From a checkpoint of a small multi-label image tagger: arch vit, trained on analogue clock faces.
Rows from block 2, named by matrix and row number. Rows with one number belong to one neuron. Each number is 128 + 24 x the weight over its row's rms, rounded and kept within 0 to 255. All counts start at 0. Numbers have three digits each. After the name is the row's rms in percent of the matrix's.
# gate: MLP gate (model.blocks.2.mlp.gate.weight, 576x192), inputs 96-191
# fc1: MLP up (model.blocks.2.mlp.fc1.weight, 576x192), inputs 96-191
# fc2: MLP down (model.blocks.2.mlp.fc2.weight, 192x576, transposed), outputs 96-191
gate.49 089:138141119119122120145122149083147140092157134122095144098119134146163148149138139104144114146080137163128136105151115169164132089137140092141137107188146126171143128095142147142120086136105130175138130167138135134145107112111132152103131097139115115077119088122140146125112113147147091145
fc1.49 090:133111120132121110166113116124139104133133122067145145132121107114118146141125098125136088139122171121107180145171100123121159099134126113115149098106161135126137112141126076126121113170135117122101151108123143145110116114125103098120146101138133155136133126150157180104137137119111085154
fc2.49 087:162118139096163146098177129131144094101143143158126139092175106124132092144155086116121137112117071115097150075084129120138067158134137168118126110127131119130148112175107104089094139100106138157110083149140085138131136086144133114145128117091149152120100115154107124155159178103109108158
gate.50 126:131112155083128086116156143160167138129144155130101138151087114116100162162117197140100113137163126087086127143118096119134137152145151083177145176129106119143132107122145114140143123149086114126148098078175140178117122100062091128125151148100134106186116113133111137122081152077125101151
fc1.50 121:118110128111126120134183117133110121139123123124062150177072153095133162152122153120127083109124146141149126108107114150084132089136120158153115117156150147124111174081151107126161114151120130175126106108102097122125126158149131124128126134086101151171124095134116136137117148102116123111
fc2.50 118:168142149097129116127148143175138147123099116134154129135153137129104125087149088156155123128163106144134091150154139167146154148140144115120148135177110134106117072091108068151162100160127151102148117089162106091199165119150135124104109143159129142127157101135156085125138118124183150148
gate.51 121:089148161140163146111146110128107117085127107130118118167076105134102154116100146124163132146140138119100130167078136150150142133127110119125123098134158112127118170135154130135128123154112189102112103138121142105174109091068166152114139123103158167110092127171104102105132139147130147136
fc1.51 112:128097091119108123126144126138156132146166179150119137113159160109151088120145109119094127139136133144095138077167098094101131150116154127115138142121094183084145095115096104140103126118097092118157136127156104200095149153166113089125147139175120095125158133097160137150123114096119117150
fc2.51 108:120153078132138172126122117061078106131135135146096126172115111100166105117104103151124139090148108144098140124075159141165107106146138157115128136143087144115141098108149141141132107118108158129164123154106134137155077129117104143127130108129132160165106077131119137101177109137172126117
gate.54 009:118121155106155134151171125110135151122105143091086138105144082169135146177110102130154165120130112143122130105130106120183141099186178147128134095111119134071149155159128152155109141119132096127104137158131172136145128117095143108108129150097147124132104146077113122093122136120119078111
fc1.54 009:137132147131158120142157130114117120108120145102109157131149115179150136097146134142145134137076130107130162111150120139157153093152175166138123108094112167092155168160105151178141169109135123153096100136145151168137128115086156082116120166126108124101159140083127100125108141116145082114
fc2.54 009:137150131150116130158097111130108148134138156147139152121132189077118136098132151128119103104153111121131109145122178131070087128080125126078158131134166153164104091106154129130152100130103162122161142135118067101125117166164133169132121133113090170147152130157132129144122112085150135134
gate.55 149:124116101129134069108164110158184137139124092104089128100135128131117068077087184124094139118129121106136122100129119115120088105082134114141125136092115085135157136123138172160133125203152123134142158107146145126152146099115134123131137122122106080100141127118131178126132139114093142137
fc1.55 164:161130096107126155134091143133168120155162122139084178101115109163114110110138142124149142137141152111100139158110127132106139110110133112144144171096117128135127093165123111179152110130137125150128128147183188121125158098089132118095080131111094142167132108161156110156114151160133114135
fc2.55 147:115103115141160114097091122152125125156122155105117143109079126137139115097118124130095111167121152129153146116129137099164119102109152136103138091123145155156116099088138116111168134135133110071138141129118097097123146103113086081119151091132141150145149126123127129110148107103121136143
gate.56 072:121142118150119109137213114082096157101161108106092112151135101160109139091121142112169131132126149152159132149131119137165113138114169127173115105136111085137078056102134116114131125138174135141118148102124114117143103136154131141144109092140156143112097108159130150127127104141143100180
fc1.56 076:149166085111102113122121145076143099139116095182139107132151124108161171177148135134144139129142074140098115109131095140143103093161136157081121110159186119095105118115157146103129174111083151142160155118098136135127127142166131098105132162143134120117131112131134135111152147118131135117
fc2.56 071:136130114137114139106125097078154110102095133169129110137148142147096146117149098088143091119115104125138159132117133091141096079084157103162157093124139095163082093101133161127146134141135082092114125149125090171140101170141138067089087149190100135118132123145167140106132116136135139108
gate.57 080:209133127113122126159079158103110081138142154120149126124173116124172135132131141122132145127124127111134115135144086148140124125142146125126095206158152122138141130181126104086109131120128104114159173128120127147172137144133115092144138130119117117169115073134109143126140117122088138128
fc1.57 079:054135123157122101140161131175088132099103140165138123150116123135112118138135122125118135131122142111096114157115121130147115151121075098138137055077149162106129132133145148141134112125159161119083138119112113105149129112144110134121116120107103116096131170122111153113144120125124117120
fc2.57 077:155124157131116124108151107121130102085144093095119111101161141125160163119108120132136142119127136156145150101191133131108135136135170139089156155155105078140119172114129145142151135167138108090112122166103139145133110154160089121063155099144119138123096139098133109130157140089153131113
gate.58 108:149131118145169143068133165094147142106095149116110115146053086114104119155106111128134095124104127112145132120138147187119136141114120117120147150145094147099150141167172134094128136107058106109127119167130109096135136140150107141145116131119146121148176136119135115116111105164114146132
fc1.58 117:154126130153133128151109146107145125168104101098104113124112146133136140150111141101141093161123133075123082107120181161132082089129126139155153160138164118117096060150139161137147124130137097103159113120146152153105147116176121145107129103156143129112148115096133111120155148151157130157
fc2.58 115:156155151138108114056154126138138140118120125108104140075082104101115086107109140173096113113111120156097142147157110135096091153132131163064154099120147130148100098166101131135098121164138129077104162124140127137152125125110141129158157114151119162180078142123113132121126158103167132140
gate.61 102:110135147167139101164122126073132125103100140114160128125106115149143122178121164120123125128152076101102106095136152131112165134092132104158124133116115107103119110114108127114135117087148131164096088089125117161145130081124116154118121124104138116136082114129120145117159164112094129163
fc1.61 103:140150143127115136083171133125158166141136131112104103144126128101109126100165145113169076146146184126130125147085160188111133156145129116098149119147170139133140131112136144121127158156152101122167139113133142088109130191136182141182104169120166120115173155139131108087148132123152165114
fc2.61 105:128158133165119139150108177145128154101130150120162143154129131092160158076081127149131127110105114151128135117132103146135123127105108133146100119117160138080144111078136176065169100156120118184142138135114083131116107156135162136163139109124133143133075135149150113114137134089108150149
gate.63 165:088139138126139115108106144133146155126129077146176145137105178127141092104143121142153129105142086135172124152145134105128105124169136158133165129112173118138067166110128133113108153100124155118102126103172113114126098149111165115157129107125106161105090095148125121125172170130086177105
fc1.63 155:182104104142073159155169124122126113104134139129121097088167085122120144126102138098104107122124184099085121157146143100122138170083125090127125137157127121094172108139123117125132132176135111153132175117117114131126169136115113120101189075116136114096151163127109132157126121142108070143
fc2.63 158:160091153116121132125123133109157141135119165101151089153112163106156148124149112179134122114128075111104111116162132173109132089153103143137099077097162136105112134086122126137155136105133120115152164117164103118118113117138148110116122133119076142170131106157113158148124103078169132151
gate.65 095:126136111150139158125168148106135137095112139140141113134131144113150136136111098119085149117133157115090093160121159124181131139132099152112082136128109126126162160151109119189118175134122091150169163101127145144139115094121146142119098139117146150116129138134158170113122103132129117102
fc1.65 092:087102137098133162112158168121133127130105169104107095136125103144149131162116108091097102115122118160112128138117152144176155170132105143127109105106117158074124145133101131112112138114158146150153152123134148157117121095116130151144078121087162118126137128152129160129126136140147110113
fc2.65 087:158151126155103171129117108125133116117121130123171167136115127148138113123125128149147168161127151108142157124124111099112125114148092094132129128138146145184146122115121121140117180099158171139134157141137146121130111110106104094150120114123130127163159194103099109144155124070132151087
gate.67 135:158113140115157129116144128112125097127117121117157116131151098080155129081116090118086113088141138111160097116157171102141097103178150078115111156104130106168148139158134087053112163128124120141077122170091113119081092135145161141118148135117131141084090115132147135115135106142152117097
fc1.67 125:137111121118153128105144123108130150134114123125140112124142106093126135069121115127085104080125145098162097148141164093151081107181151112119131127143113112201132137128122095069145118125129104139101131142102112113088096162124167127131120126145130152083096105131142152115118115136128127110
fc2.67 135:132107093113140147169135118122129125100186157133116112094161131175127127142069129115126138114132115162111150115128137135086160126119132120151133109158142131073146153098113146117153142108061186128123139121124136086101139127102119124124165170129066124111145137117094109112143139146111110118
gate.69 144:106125098143123132137083128152127123099130125086095140121137119121146138106141119123172140077117086142125122107121109158106151133142160114178114120121125101105147132104121094128096101180125142091126150111149143118140120067115093114171112121166176116142146121125148157114127127111086107147
fc1.69 151:158154120109180102110170129118133133177117133145157122140116158143097111122125115145104112167133167091117148139139157086125133111087103148136142158113149167152113134153121167106151124086126125109132164134108105188082132186107140127100121132091089153117121148135127120132144135162163175119
fc2.69 155:099070131167101147183108151170127149142147109117091135067175113099125116139132161122177110125111131157156135103105117116103124129104134124134116168100127102108125117101146154149128115150106183094183121116147141176125124106142140152112136130122136116147120179104109126109128124166104093139
gate.70 008:157066130108154112150132156092157124112128110174137121124098124156127129109154125128109110126157088116089159118179094114125110141149149121134139203138097141107134106104156089153120146105128144109145138137110141103130163129119112082122137125133066170151109161130130115111102123112139131142
fc1.70 007:103157155139121121149132127122131111140142167109137119099108135107108124139114107095168145108159112112127130156142145102157091095135112146150099095105169084149102155196085123097141122161124085096147155145161102156130124140125107145162114119129124053119135099139112143163146137145147111146
fc2.70 009:125146144150143131132161094094139113127109135135178134119144140088151118090158124106129119102171147128074131142131112144172076127183152113130135117139119115123169144110126105125177104143106149107118145166100155153104115159126133127173119096128097133133078124127172152161132128116153141142
gate.72 146:125142164131111162175138140162113068111129143113154121113142138087139102118117094091169154138097095140154146139123118092122162118137141108124110112154066083126130125146148129147144120129138161141107147147142114174115091113113152155099100116142134188160119113123149087129112102146104125118
fc1.72 139:145108167104085102132092122142150132109182097174143144130113124154135096154131164154140137112149067087113187076129135138114088104105099119114090132128168143161127169116120136121132079112122125113129140102130143121119130120137121165152149099127155128114105156129154097131130122127145114132
fc2.72 136:110119114109120132135077113154214065095137158084108114148125132156085130118095142131134133187109144113162107111157124081134112094133151104125170142127170106154119137101118116120103148078115110109101113141123128124142121130194156143129123099075116169122171172098136125116128079132134160141
gate.73 015:130182163150114156092097098120170108105141152140170122141122115120132123119183101153153136092127140151162151077101117139177169112134110128164136113137130125133152163123116142156138137141111093160143133081160121125125132169103108163140092133117157118098101116138181132146155119099131166119
fc1.73 016:118084075094172131115159154111105134126139115132130157119115164103128128116109133118114148143119131119119108153123127105109120142102107097110144122114121129123097106147134110145111132116157148087125141150115127149115170138137128100152170172169102121157179118112106134124117135126097101111
fc2.73 020:155126140131132111137146127139137124124140148178104137111110105098149135111121118128123072124139122171147069151121131104148153129133145135159148150159122122145107100156144168109080155123138108098118120125180122128155093079110124132108150152166100144128115149125187144158139116139096118122
gate.75 087:127137107130110101133143119131090113068157172102156169155134162117201150120150149060144106114115122163149145150115141152128125150146132123111117132153151165097143118105159184139134124129137086166158102150135102166149139117133135108078158107126141144101096101132122122102152155118156064160
fc1.75 090:148112144100180103120149105130099103103164211138170139133138089135170127117114101063132140148132100129111122115137121149111126131124123118124125144138129136063148131113118168152105092129149074119152123136110141129127158124105159098106168120135109117104118105138142128102159127125120105138
fc2.75 093:116160127117106136114113099081125143131144165108115198157134113142137084130116170141111124143111143087089164189074149121119076101113117115114121165127109134145113152079092129145120112121138137180105178140135142127129157162139145156124126123064139117126147088135101108142108065139106184120
gate.77 151:170132133103162131149144116149163127080142171116093102169161108110132127130125141181080150114168080167135109139118150171125178083110149131092128116135092105146148145144147122148158122120143116156117160136117122099144096117103150123161101149142155138169109151089125122139146156115138137175
fc1.77 151:134125135129140137167113098113164107097163167115126116135163141114121121118128165156122161140154130129137101163142181172136148100131137153124129114114121104157149119128111143167116075160138111163117184131106153107138122135129136112145129168110157136164116162093106103147092121155142138191
fc2.77 155:078124102148143155117147117162108132122141148130183142135145125173150109134086137111099118143187148142145137113142125062147122163142120127123169148115121133128140125120086140142166120131118131097150140148126123139134086131158148100152145107178125105107145152155099134091151102091136093125
gate.78 130:133127174170136116109092115127188121161133103136127149105158115140094146137150136134109082124139103122145113089085130117092097179128138120156080128123132122129111097103146090110120145163129151145108139080133146121118185150115132113134126086123145153140087137191109118119116062143128113156
fc1.78 137:131111116125074158104107085147190114137126119111121145155163114094076125135152106144133080138145114124175113080114163098105092151136112102170102111132162118142131117085145083108116132142166111128100135088102142138137152136098116121113118096131134145155087122158105163118091092155146100136
fc2.78 134:133150085085105124145118128137135143097137180116083156119151120150120140102153140161154169138132127121087108158094118105185134117150131154164149133127147098103141154190155174112147084155123114118115109122103187102134157117081161102096133115134116119080110148105089157170159127165121144155
gate.80 177:144157120088087121099123119131145129100110144076108101116138152070126114160109107127164116104106131112088107125118100137138112083131099084135128111114108127119157114122142102133117153114137108111114129169101112110175131126140123102178096138128142127141149101106154138108141111116082110136
fc1.80 172:091096129155168121158148137128109097153175111133147124173135104163109126063128132136076171130181129131141121124119159162139154152132139124121097154103161136143075165136104139160131120147100140139143116102155107133098138128125150124114136116144104121090122142133097143133118138126190154145
fc2.80 169:130170140088105146078128106112104140104145155136115076104109114114144126140153152153158115115118186087153101078161127108113136116121118098112141106148110120136114143187156120152148123167132151171055154142116123131099124150104105111146114105126114127142102182130136164117136099164149077112
gate.83 115:147148150064101149139109084159124121129130143140144168138109112128121133109096104143173109128164097113093146104119071134125146117174094083141108126142075095077149088117173125096144140138087161139148150135151102114131079128153119142130115160146092141138153110124145144113135114187155124143
fc1.83 133:129126092111113121147163121097137088114152153157146150132111068118128156123088154131139143141175150115179147141162110106123127145126127206157118110152126121134139117121177125114101142142059153142093150111125137146125095146164142170125117118160099135138144118117199136100128142123119166134
fc2.83 109:108086171125125152091104184121132130143139117112167160149155107131127111096186142134161150134122133097128145142141078128148100144126129134126084082116162117110109121142162107129101106109103134138182146144113132103089149131130165120168115117090141143120132147108117090130124158097166119118
gate.84 005:147128149107134145110179173099115134171112189116100119117166164156124086155136098128134130122119086113097203158116172134121149119099155115136122119109157110128119158126153101105127099152154108148144118090136123128142067122084129141115164122169116136128115106111162170119106120151131153136
fc1.84 006:139167117141121187079090147109105156136138068114122128168108131089084182138143140096123123154091110136114100142105087134122151104127129136115104108146121114120168110098102138124097126129156111135102111142130143129120134109153120155144100128120161148123157091077113116142152095140100107120
fc2.84 006:120177126098115190091149195102125123150127114113127102109115171144118149142145132116138120151110103086120141147109129134106136139120122127095106128115136110126169089097127127087096154142172106159133139114158111160125116096130127141145148146134176155130129091068135118163108095143123141139